config.yaml
image_size: 24
translate: 0.12
targets: ["finish"]
norm: "batchnorm"
widths: [128, 256, 512, 1024]
mixing: "mixup"
head_dropout: 0.2
init: "kaiming_normal"
lr: 0.0038
shampoo_beta: 0.999
one_sided: false
final_lr_fraction: 0
weight_decay: 0.04
Rows from block 5 of a small image classifier, named by matrix and row number. Rows with one number belong to one channel. Each number is 128 + 24 x the weight over its row's rms, rounded and kept within 0 to 255. All counts start at 0. After the name is the row's rms in percent of the matrix's.
After each channel's rows are labels from the 100 images, of 14848, where the channel reaches its highest value: "patch colour" is the nearest of a few named colours to the mean colour under the peak. Only what is clearly more common there than usual is listed. The data: small renderings of single solids in any pose.
# sq0: squeeze pointwise conv (model.blocks.5.sq.0.weight, 64x256x1x1), inputs 0-255
# e10: expand pointwise conv (model.blocks.5.e1.0.weight, 128x64x1x1, transposed), outputs 0-127
# e30: expand 3x3 conv (model.blocks.5.e3.0.weight, 128x64x3x3, transposed, each kernel summed), outputs 0-127

sq0.20 096 [132 115 160 101 127  99 121  98 185  95 121 139 175 129 170 132 156  61 114 149 148 135 126 119 156 112 138 112 139 139 133 177 143 139 137 122 109 116 130 132 131 142  89 133 128 121 118 140 124 117 119 105 154 122  94  89 162 117 142 123 153 154  95 136 127 126 127 125 143 109 154 126  96 121 147 103 160  96 127 130  95 123 125 137 118 132  95 144 129 150 124 116 107  98 144 132 138 136 134 108 127 118  80 135 156 116 117 130 122 118 148 112 122 139 153 166 151 122 149 130 129 108 110 121 107 124 130 134 163 123  81 140 110 157 144 134 153 116 147  82 205  94  98  98  98  98 134  98 137 119 133 161 151 120  95 139  85  48 112 108 140 114 129 152 109 134 119 130 142 115 131 168 197 115 136 122 110 139 131 171 129 112 112 118 162 107 119  80  77 110 119 123 128  65 127 129 143 161 157 118  95 165 151 125 185 173 143 128 176 147 154 171 138 115 138 167  94 128 120  97 150 118 144  61 118 133 139 107 142 108 102  99 115  85 113 115 175 158 125 123 171 109 105 150 124 115 151 150 153 129 125 139 143 121 133 109]
e10.20 084 [125 117 137 110 148  79 154 103  91 125 119 161 115 152 127 173 118 172 129 147 145 145 114 120 147 147 136  93 152 113 101 149 152 118 174 106 121  89 152  99 156 130 118 144 126 119 152 116 132 117 125 167  90 139  99 119 112 179  96 151  89 132 132  99 122 129 153 173 134 139 109  93 134 102  89  55 130 111 124 136 108 125 128 119  93 116 123 122 144 144 163 108 169 160 100 155 135 108 142  96  96 101 154 133 118 119 146 138  91 112 105 118 134  95 111 156 144 175 108 102 104 102 115 139  90 123 152 107]
e30.20 098 [112  86  94 123 122 124 102 163 139 102 149 118 101 135 154 115 177 103 109 142  97 109 118 128 137 164 127  97 137  95  96 136  98 124 117 139 164 143 146 151 106 143 113  72 131 117  87  89 124 140  73  97 130 122 130 133 147 135  77 111 171 120 113 100 123 100 107 118 118 123 134 107  91  92 121 101 132 153 104  96 134 106  86 139 103 111 146 130 124 107 146  78 139 156 122 126  99 122  97 114 120  80 113 169  89 147 102 119 131 164 156 159 107  97 132 108 123 149 107 160 120 122 143 137 160  85 133 141]
patch colour: black

sq0.46 102 [125 113 110 126  93 136 137 111 124  90 126 119 120 130 197 128 116 105 136 155 116 114  98 159 123 120 135 125 185 102 105 107 138 120 139 112 118 109 143 110 120 105 115 121 144 165 105 151 133 136 188 127 119 123 172 110 111 155 137 161 118 109 143 157 111 124 134 134 133 152 126  76  96 143 164 103 138 128 129 108  89 121  95 127 126 147 110 109 135 124 153 136 119 131 146 112 128 128 138 110 133 163 121 136 121 155 124 126 118 120 122 127 155 134 117 139 109 118 157 132 127 118 135 134  86 146 116 148 140 150  86 160 196 132 149 136 124 145  92 141 135 114 120 108 115 122 105  91  82 130 156 122 118  98 149  98 180  85 152 114 134 180 162 168 137 133 133 141  89 153 169 106 129 176 112 174 106  85 114 120 148 130  99 151 110 113 149 156 119 128 164 124 102 113 142 139 158  59 102 104  92 134 103 186 138 145  84 124 141 121 142 108 142 161 154 123 155 125 150 121 121 142 177 108  86 168 136 162 104 100 128 112  95 125 143 101  85 158  99  70 168 108 157 131 102 112 138 150  72 115 111 123 131  75 134 120]
e10.46 101 [135 156 106 103 106 136 165  72 127  88  99 145 129 107 129 148 130 139 148  67 113 178 132 140  86 102 141 116 112 142 144 112 138  91 107 167 110 129 140 183 184  93 146 133 105 131 126 134 143  92 133  93 118 113  88 150  89 125 122  86 162 131  87  85 101 123 131 135 136 126 149 133 114 133  99 149 109 132 129 121 120 133 125 107 151 125 175 150  82 137  99  99 133 137 183 130 139 138 148 121 138 167 108 130 100 137 118 114 142 141 118 147  99 135 126 146 134 148 116  93 154 145 121 169 113 134 105 172]
e30.46 102 [153 112 133 112 118 137 156 127 100 120 143 115  65 116 117 139  94 130 129 145 107 169 116 131 141 102  97 103 113  70  96 142 108 125 102 134 167 162 137 137 114 130 146 142 107  95 109 137 107 141  82 167 141 135 161 151 134 179 135 146 144 119 103 142 122 136 126 138 125  75 167 114 151 111 100  91 127 123 127 137 100 134 123 177  97 139  86 125 110 136 116 139 124 132 147 142 162 153 112 138 132 151  97 161 130 172 111 157 130 163 178 136 180  87 134 133 118  94 146 122 111 168 120 121 164 150  87 138]
patch colour: pink

sq0.0 099 [127 156 108 145 135 132 107 121 121 107 123 126 101 132 133 154 160  62 109 126  88 156 129 119 105 147 104 164  97 157 119 153 107 120 107 153 143  94 159 133 157 139 143 148  89 153 102 122 126 137 103 139 122 135 124  67 147 151 150 125 130  91  93 116 146 139 121 138 133 101 141 125 130 109 156 129 116 106 138 116 126 129 115 134 133 142 113 118 136 121 150 115 121 151 125 103 130  92 137 142 163 130 173 148 185 132 123 145 117 130 118 100 111  88 128 120 125 145 165 150 113 174 161 139 154 140  83 140 142 134 106 104 133 144 120 157 113 122 112 127  80 107 154 157 113 102 176 150 165 134 127 140 125 141 146 115 166 228 109  98  86 134  90 136 177  76 154  86 106 109 120 157 112 141 100 120 165  86 139 172 104 128  76 165 134 163 149 117 104 125 106 106 131 154 143 139 119 153  76 129 130 151 110 157 127 108 153  99 101 120 139 100 160 126 125 135 126 176 111  85 152 156 117 113 128  90 141 129 165 116 136 105  92 114 118 113  93 128 132 129 118 115  97 156 187 100 120 138 110 133 121 154 137 148 120 160]
e10.0 132 [110 146 132  82 184 165 155 157 112 145 150 154 141 164 124 109 146 141  89 137 167 119 111 131 133 143  99 115 130 113 128  97 113 138  92 131 143 110  71 131 106 141 151 152 135 146 114 142 152 149 120 130 116  94 148 117 184 124 169 125 144 136 110 165 164 153 147  59 112 109  93 115  80 132 159 184 104 125 144 163 139 120 162 126 165 157 136 161 125 139  87 125 110 108  98 125 125 143 127 165 120 122 101 157 148 129 130 123 146  95 118 136 106 159 135 140 113  89 143 142 116 118 135 129 135 154  92 130]
e30.0 112 [149 132 131 143 123 102 156  95 151 129 150 164 140 117 122 144 142 130 116 105 104 113 124 147 131  87 132 181  96 150  89 131 127 104 125 126 125 143 129 120 124 110 166 136 127 176  80 104 105 160 208 166 103 126 116 131 164 145 130 140 106 145 163  98 173  90 103 104  94 150 132 107 120 113 154 142 160 100  87 114 119 133 103 137 140 158 190 139 157 143 143 160 100  90 130 139 122 109 135 103 153 166 121 123 122 114 106 137 171 164 154  94 149 128 128 148 140 132 116 149 137  99 112 147 146 154 136 118]
patch colour: black

sq0.29 103 [ 99 147 155 125 137 157  94 138 107 156 139 140 128 128 135 123 143 139  74 154 123 116 177  92 142 120 158 181 105 134 138 172 119 142 178 131 109 136 117 144 118 124 122 120 108 160 134 137 130 117 121 123 155 131 153 147 107 136 123 108 129 105 114  97 153 136 125  77 117 129 120 125 124 131 136 144 116  90 109 117 127 172 111 127 130 127  83 109 122 146 122 122 127  72 114 172 129 148 174 114 138 134 134 110 144 124 120 120 132 133  87 121 134 163 115 130 116 159 153  78 116 138 147 120 150 115 102 158 135 131 121 161 130 107 117 125 101 176 106 128 107 112 137 117 122 157 110 117 175  81 121 126 117 124 141 124 191 177  67 121 102 143 121 146 143 136  87 109 116 174 130 178 113 162  99 157 148 101  94 125 117 108  90 127 117 119 113 174 104 157 111 127 182 169 160 139 153  99  88 121 149 118 141 140 108 126 111 153 110 161 129  80 169 115 116 138 118 125 103  98  94 109 115 112 138 169 108 135 197  87 127 113 118 138 108 107 147 161 152 180 129  99  98 155 108 160 128  98 103 101 150 144 143 154  86 119]
e10.29 115 [124 156 131 127 149 136 154 160 170 146 128 134 203 119 133  89 150 142 114 108 118  97 105 128 110 106  97 164 127 136 125 157 135 107 124 114 117 121 144 112 154  98 168 143 133 111 123 173 136 149 134 139 147  94  99 154 104 167 146 155 125 100 174 145  90 155 114 113 167 108 154 142 122 124 113 143 124 160 145 144 129 116 106 120  87 142 141 133 100 136 145 159 103 166 186 122  92 173 110 134 118 100 132 137 112 125 144 129 122 110 159 172 123 175 161 165 162 130 157 100 127 100 131  85 155 116 141 116]
e30.29 097 [137 126 136 126 139 161 158 132 148 142 158 103 159 166 140 125 140 122 154 147 123 124 165 131 148 141 145 192  93 131 114 130 110  81 132 127 137 155 126 119  86 138 161 202 123 147 151 153 110 133 177 109 132 168 129 124 133 135 145 166 140 110 160 106 129 172 144 135  94 127 124 119 118 115 120 179 101 124 157 130 125 153 167 111 124 136 154 165  91 110 142 163 129 158 178 179 124 156  85 151 140 133 130 116 125 114 128 139 157 123 103 131 177  92 135 143 115 114 139 111 112 155 129 110 159 131 141 167]
patch colour: black

sq0.58 095 [133 101 180 152 128 166 123 105 125 156 130 138 131 128 139 149  83 140 117 126 138  92 152 112  81 143 137 138 102 144 104 124 120 122  93 127 141 135 139 131 140 144 137 137 136 140 115 132 140 121 110  88 137 160 131 140 100  92 112 128 148 157 151 113 116 120  97 117 119 115 142 130 108 145 124 156 129 126 140 137 155 107 136 130 163  99 137 100 143 123 129 101 104 147 105 125 113 154 132 126 157 129 149 128 128 125 113 110 137  92 116 157  94 105 127 120 139 166 114 135 156 136 129 152 112 107 142 117 157 188 139 101 140 160 136  40  95 121 138 107 106 132 120  88  90 151 119 162 173 131 103 151 151 135 150 162 110 156  52 109  81  97  90 116  79 143 159  96  96  98 137 146 181 142 136 129 112  94 136 149 134 182 122 130 127 105  97 126 180 161 107 142 125 111 117 117 124 157 137 157 160 166 111 126 185 120 154 159 122 119 164 121 124 166 132 106 172 134 120  86 168 148 109 106 151  80 119  93 135 148 121  76 138 118 136 143 134 155 114 119 112 103 177 188 144 131 119 129 112 118 117  97 111 147 143 168]
e10.58 088 [129 151 158 155 146 128 121 146 148 144 109  88 114 165 172 150 145  68 111 129 120  90 125 123 127 140  98 135 158 156 125 114 113 105 105  99 154 147 111 149 162 135  91 153 124 121 122 129 144 132 124  86 139 138 101 172  75 131 137 145 136 135  88 115 123 176 164 114 149  71 121 142 167  85 123  84 120 147  90 151 132 163 158  90  95 102 154 131 165 142 125 175 158 115 132 109 132 115 130 125 139 129 152 132 128 123 145 104 131 136 147  87 129 146 148 141 103 167 128 139 154 119 105 147 158  96 117  98]
e30.58 097 [122 104 124 112 131 143 111 120 122 152 120 140  78 154 131 137 129 166 123 124 141 116 134 132 139 117 164 121 143 143 144 113 150 145 155 126 148 151 105 153 150 133 189 135 160 148 127 116 118 112 175 146 125 169 163 146 115 105 146 152 100 145 170 134 101 146 165 160 103 177 169 143 170 139 132 117 139 135 135 155 130 157 137 142 112 155 122 157 158 134 115 116 120 102 172  99 129 138 110 114 117 103 135  99 111 202 155 117  68 121 133 169 139 120  86 109  94 128 101 176 161 149 159 124 133 141 145  92]
patch colour: black

sq0.38 095 [123 126 140 125 161 121 177  99 160 139  93 114 140 161 141 129  76 170  93 132 157 134 137 118 131 138 150  87 163 119 117 133 114 101 153 127 100  89 142 133 116 134 111  73 120 135 143 123  95 167 147 119 153 152 126 110 122  96 129 133  57 126 117 128 109 123 130 132 132 146 174 128 124 127 125 116 139 124 106 139 124 100 138 131 129 110 100 147 114 143 138  97 156 136 123 126 109 154 184 168  89 110 105 117 101 128  97  76 130 112 136 133 126 144 138 184 133 119  97 147 127 131 121 124 168 144 133 119 168 144 110  83  91 119 153 125 106 113 124  92 165 167 122 104 152 138 118 129 128 105 118 184 130 146 124 159 120 129  90 123 140 102 157  75 112 144 113 126 130 150 151 117 122 147 103 118 102 183 168 104 125 149  68  95 102 129 110  91 101 119  96 137 110 141  69 136 123 147 123 135 120 134 124 111 154 120 127 160 143 153 156 148 153 125 174 105 179  98 157 153  68 151 142 149  93 140 104 132 141 128  82 124 150 132 106  88 138 128 140 158 118 124 166 109 119 147 107  97 133 129 149 100 119 144 193 128]
e10.38 103 [130 123 142 121 160 155 120 107 171 155 103  99  96 140 141 172 147  86  63 167 112 151 154 147 106 133 161 117 116 116 115 130 104 119 157 148 101 143 112 153 127 172 143 147 141 139 126 118  94 165 137 110 117 124 114 131 177 174 129 101 143  93 134 109 163 104 118 107 153 127 126 103 128  97  94 124 134 161 102 116 165 129 148 129 109 109 103 137 161 136 122  99 109 145 130 164 145 110 123  81 144 143 149 127 128 137 114 131 150 133 108 134 184 117 177 163 149 175 100  76 136  87 116 123 119 114 126 132]
e30.38 086 [146 113 146  85 117 101  81 122 138 111 136 139 103 157 149 181 119 132  99 123 136 112 142 137 133 144  95 142  94 134  96  88 123 109 132 134 135 154 112 162 129  94 157 109 160 123 133  94 125 123  85 134 157 129 165 200 100 119 126 117 128  91 141 130 116 137 118 149 150 155 109 118  99 107 108 128 120 123 138 114  78 115 181  99  85 156 128  79 113 126 139 156 142 110 102 138 111 105 102 137  86 132 146  90 143 154 108 110 111 119 115 122 159 144 164  88 140  94  87 142 103 104  86 140 141 113 130 104]
patch colour: black

sq0.21 097 [147 159 104 152 139 155 149 137  94 111 138  99 161 143 112 140 148  84 107 139 109 133 133 100 119 159 135 136 123 144 154 120 158 116 155  89 149 137 110 116 142 155 101 166 137 145 122 117 120 132 127 118 131 149 141 121 157 151 131 114 115 112  77 126  87 162 112 129  99 110 147 141 179 110 115 154  81 116 160 146 115 120 129 181 127 150 165 143 132 138 127 104 112 111 145 140 123 169 131 112 142 139 100 122 157 115 180 121 114 111 136 140 120 124 123 120 123 105 108 109  77  98 122 129 156 127 167 109 119 146 112 159 131 110  93 160 143 155  80 105  96 132 155 124 137 145 152 156 133 123 141 134 118 118 115 135  76  84 181  94 119 110 131 121 157 125 121 132 119 207  96 132 146 178 113 135 102 110 142 112 120 133  78 117 114  95  92 136 114 134 138 138 152 133 114 130 156 135 167  87 175 127 142  85 120  98  97 112 139 140 153 138 119 125 116 149 147 160 117 113 132 133 121 129 130 138  82 120 188 160 191  93  87 121 122  76 107 125 144 139 174 117 109 126 115 134 124 137  96 107 118 118 119 205  72 136]
e10.21 104 [134  95 129 116 110 145 145 130 136 164 165 121 138 137 132 111 179 162 134 125 139 121 158 134 162 126 159  93 131 121 138 108 114 134 120 118  91 113 144 132  89  79 178 101 108 147 175 149 126  89 117 112 108 141  98 154 149 163 145 159 141 143 119 103 136 107 123 118 164  98 103 106 140 122 193 149 111 132 144 130 159  82 117 143 164 136 107 100 146 135 109 193 116 162 137 149 148 128 129 159 120 123 147 133 141  82 170 147 106 121 146 125 146  92 185 102 160 157 127 123 119 126 113 123 127 157 131 154]
e30.21 106 [120 117  62 105 146 116 143 149 178 117  98 128 145 115 129 150 132 139 133 113 118 139 164 133 137  98 123 170  96 166 140 157 134 108 153 110  80 156 185 108 103 127 123 137 121 126 175 113 109 123 164 142 128 114 131 138  86 102 167 131 151 162 115 137 143 127 124 142 117 117 149 203 105 128 124 159 110 139 144 101  86 144 100 141  98 128 114 129  74  82 107 148 144 121 118 134  97 129 130  93 115 149  90  87 149 134 151 156 168 136 138 108 140 155 108 147  88 122 105 141 135 137 113 130 106 140 127 145]
patch colour: black

sq0.11 096 [138 157 155 122 137 105 109 134 131 141 138 120 134 110 142 160 161 135 139 118 116 158 122 154 184 130 151 130 112 149 123 154 136 147 118 107 136 113 160 111 115 116 144 141  99 123 106 165  78 144 111 140 144 151 108 117 135 143 130 155 156 136 129 101 124  98 163 135 138  88 122  93  90 115 132 125 122 161 120 144  89 125 147 192 143 151 139 141  93 114 146 116 148 126 122 126 151 120 125 152 132 128 177 106 161 123 113 105 122 106 160 152 166 127 157 143 170 135 147 203 140 104 121 113 124 121 101  86 125 138 121  86 140  94 115 159 103 138 161 141  70  98 143 166  83  90 122 133 118 100 147  97  96 133 131 146 121 146  73 149 118 116 131 156 172  93  63 127  98 103 145 122 115 176 113 145 129 115 139 129  96  72 111 126 129 156 121 122 146 131 123 115 157 159 168 100 137 106 130  90 136 146 135 123 146 114 123 125 139  81 124 124 154 162 123 160 139 163 149 122 150 140 134 154 159 124 136 132 144 107  81 138 102 112 148 154 132  55  79 156 135 152 105  90 150 110  78 108 133 114 138 163 107 139 111 102]
e10.11 118 [134 165 131 111 143 154 143 163  97 163 186 138 156 131 144 143 106 159  90 111 106 146 112 158 115 136 150 132 116  86 101 119 117 152 132 127 113 131 100  75 126 135 120 145 131 119 119 118 140 157 166  88 138 126 133 121 145 139 148 138 115 159 105 175 110 151 158  95 115 117 157 153 110 137 118 160 145  88 112 126 102 129 135 146  93 121 128 152 103 174 114 159 148 114 117 118  98  90 134 152 119 143  89 155 154 132  80 111 111 103 112 180 147 138 115 137  91  95 156 152  95 139 119 156 143 150  87 176]
e30.11 107 [129 125 151 138 125 127 133 137  96 126 123 159 147 151 110 152 140 103  89 124 103  87  81 143 124 125 108 180 142 160 118 174 133 173 126 140  90 118 154 114 140 127 132 111  88 123 138 153 152 150 155 169 112 116 127 170 142 168 169 147 101 112 155 116 163 144 127 124 149 121 123 155 115 116 134 133 143 117 130 126 121 139 105 158 152 142 184 159 198 128 144 117  74 135 138 161 159 111 176 138 136  68 128 160 141  71 136 136 151 151 141 169 154 130 115 127 104 141 134 103 124 127 129 149 127 123 120 131]
patch colour: black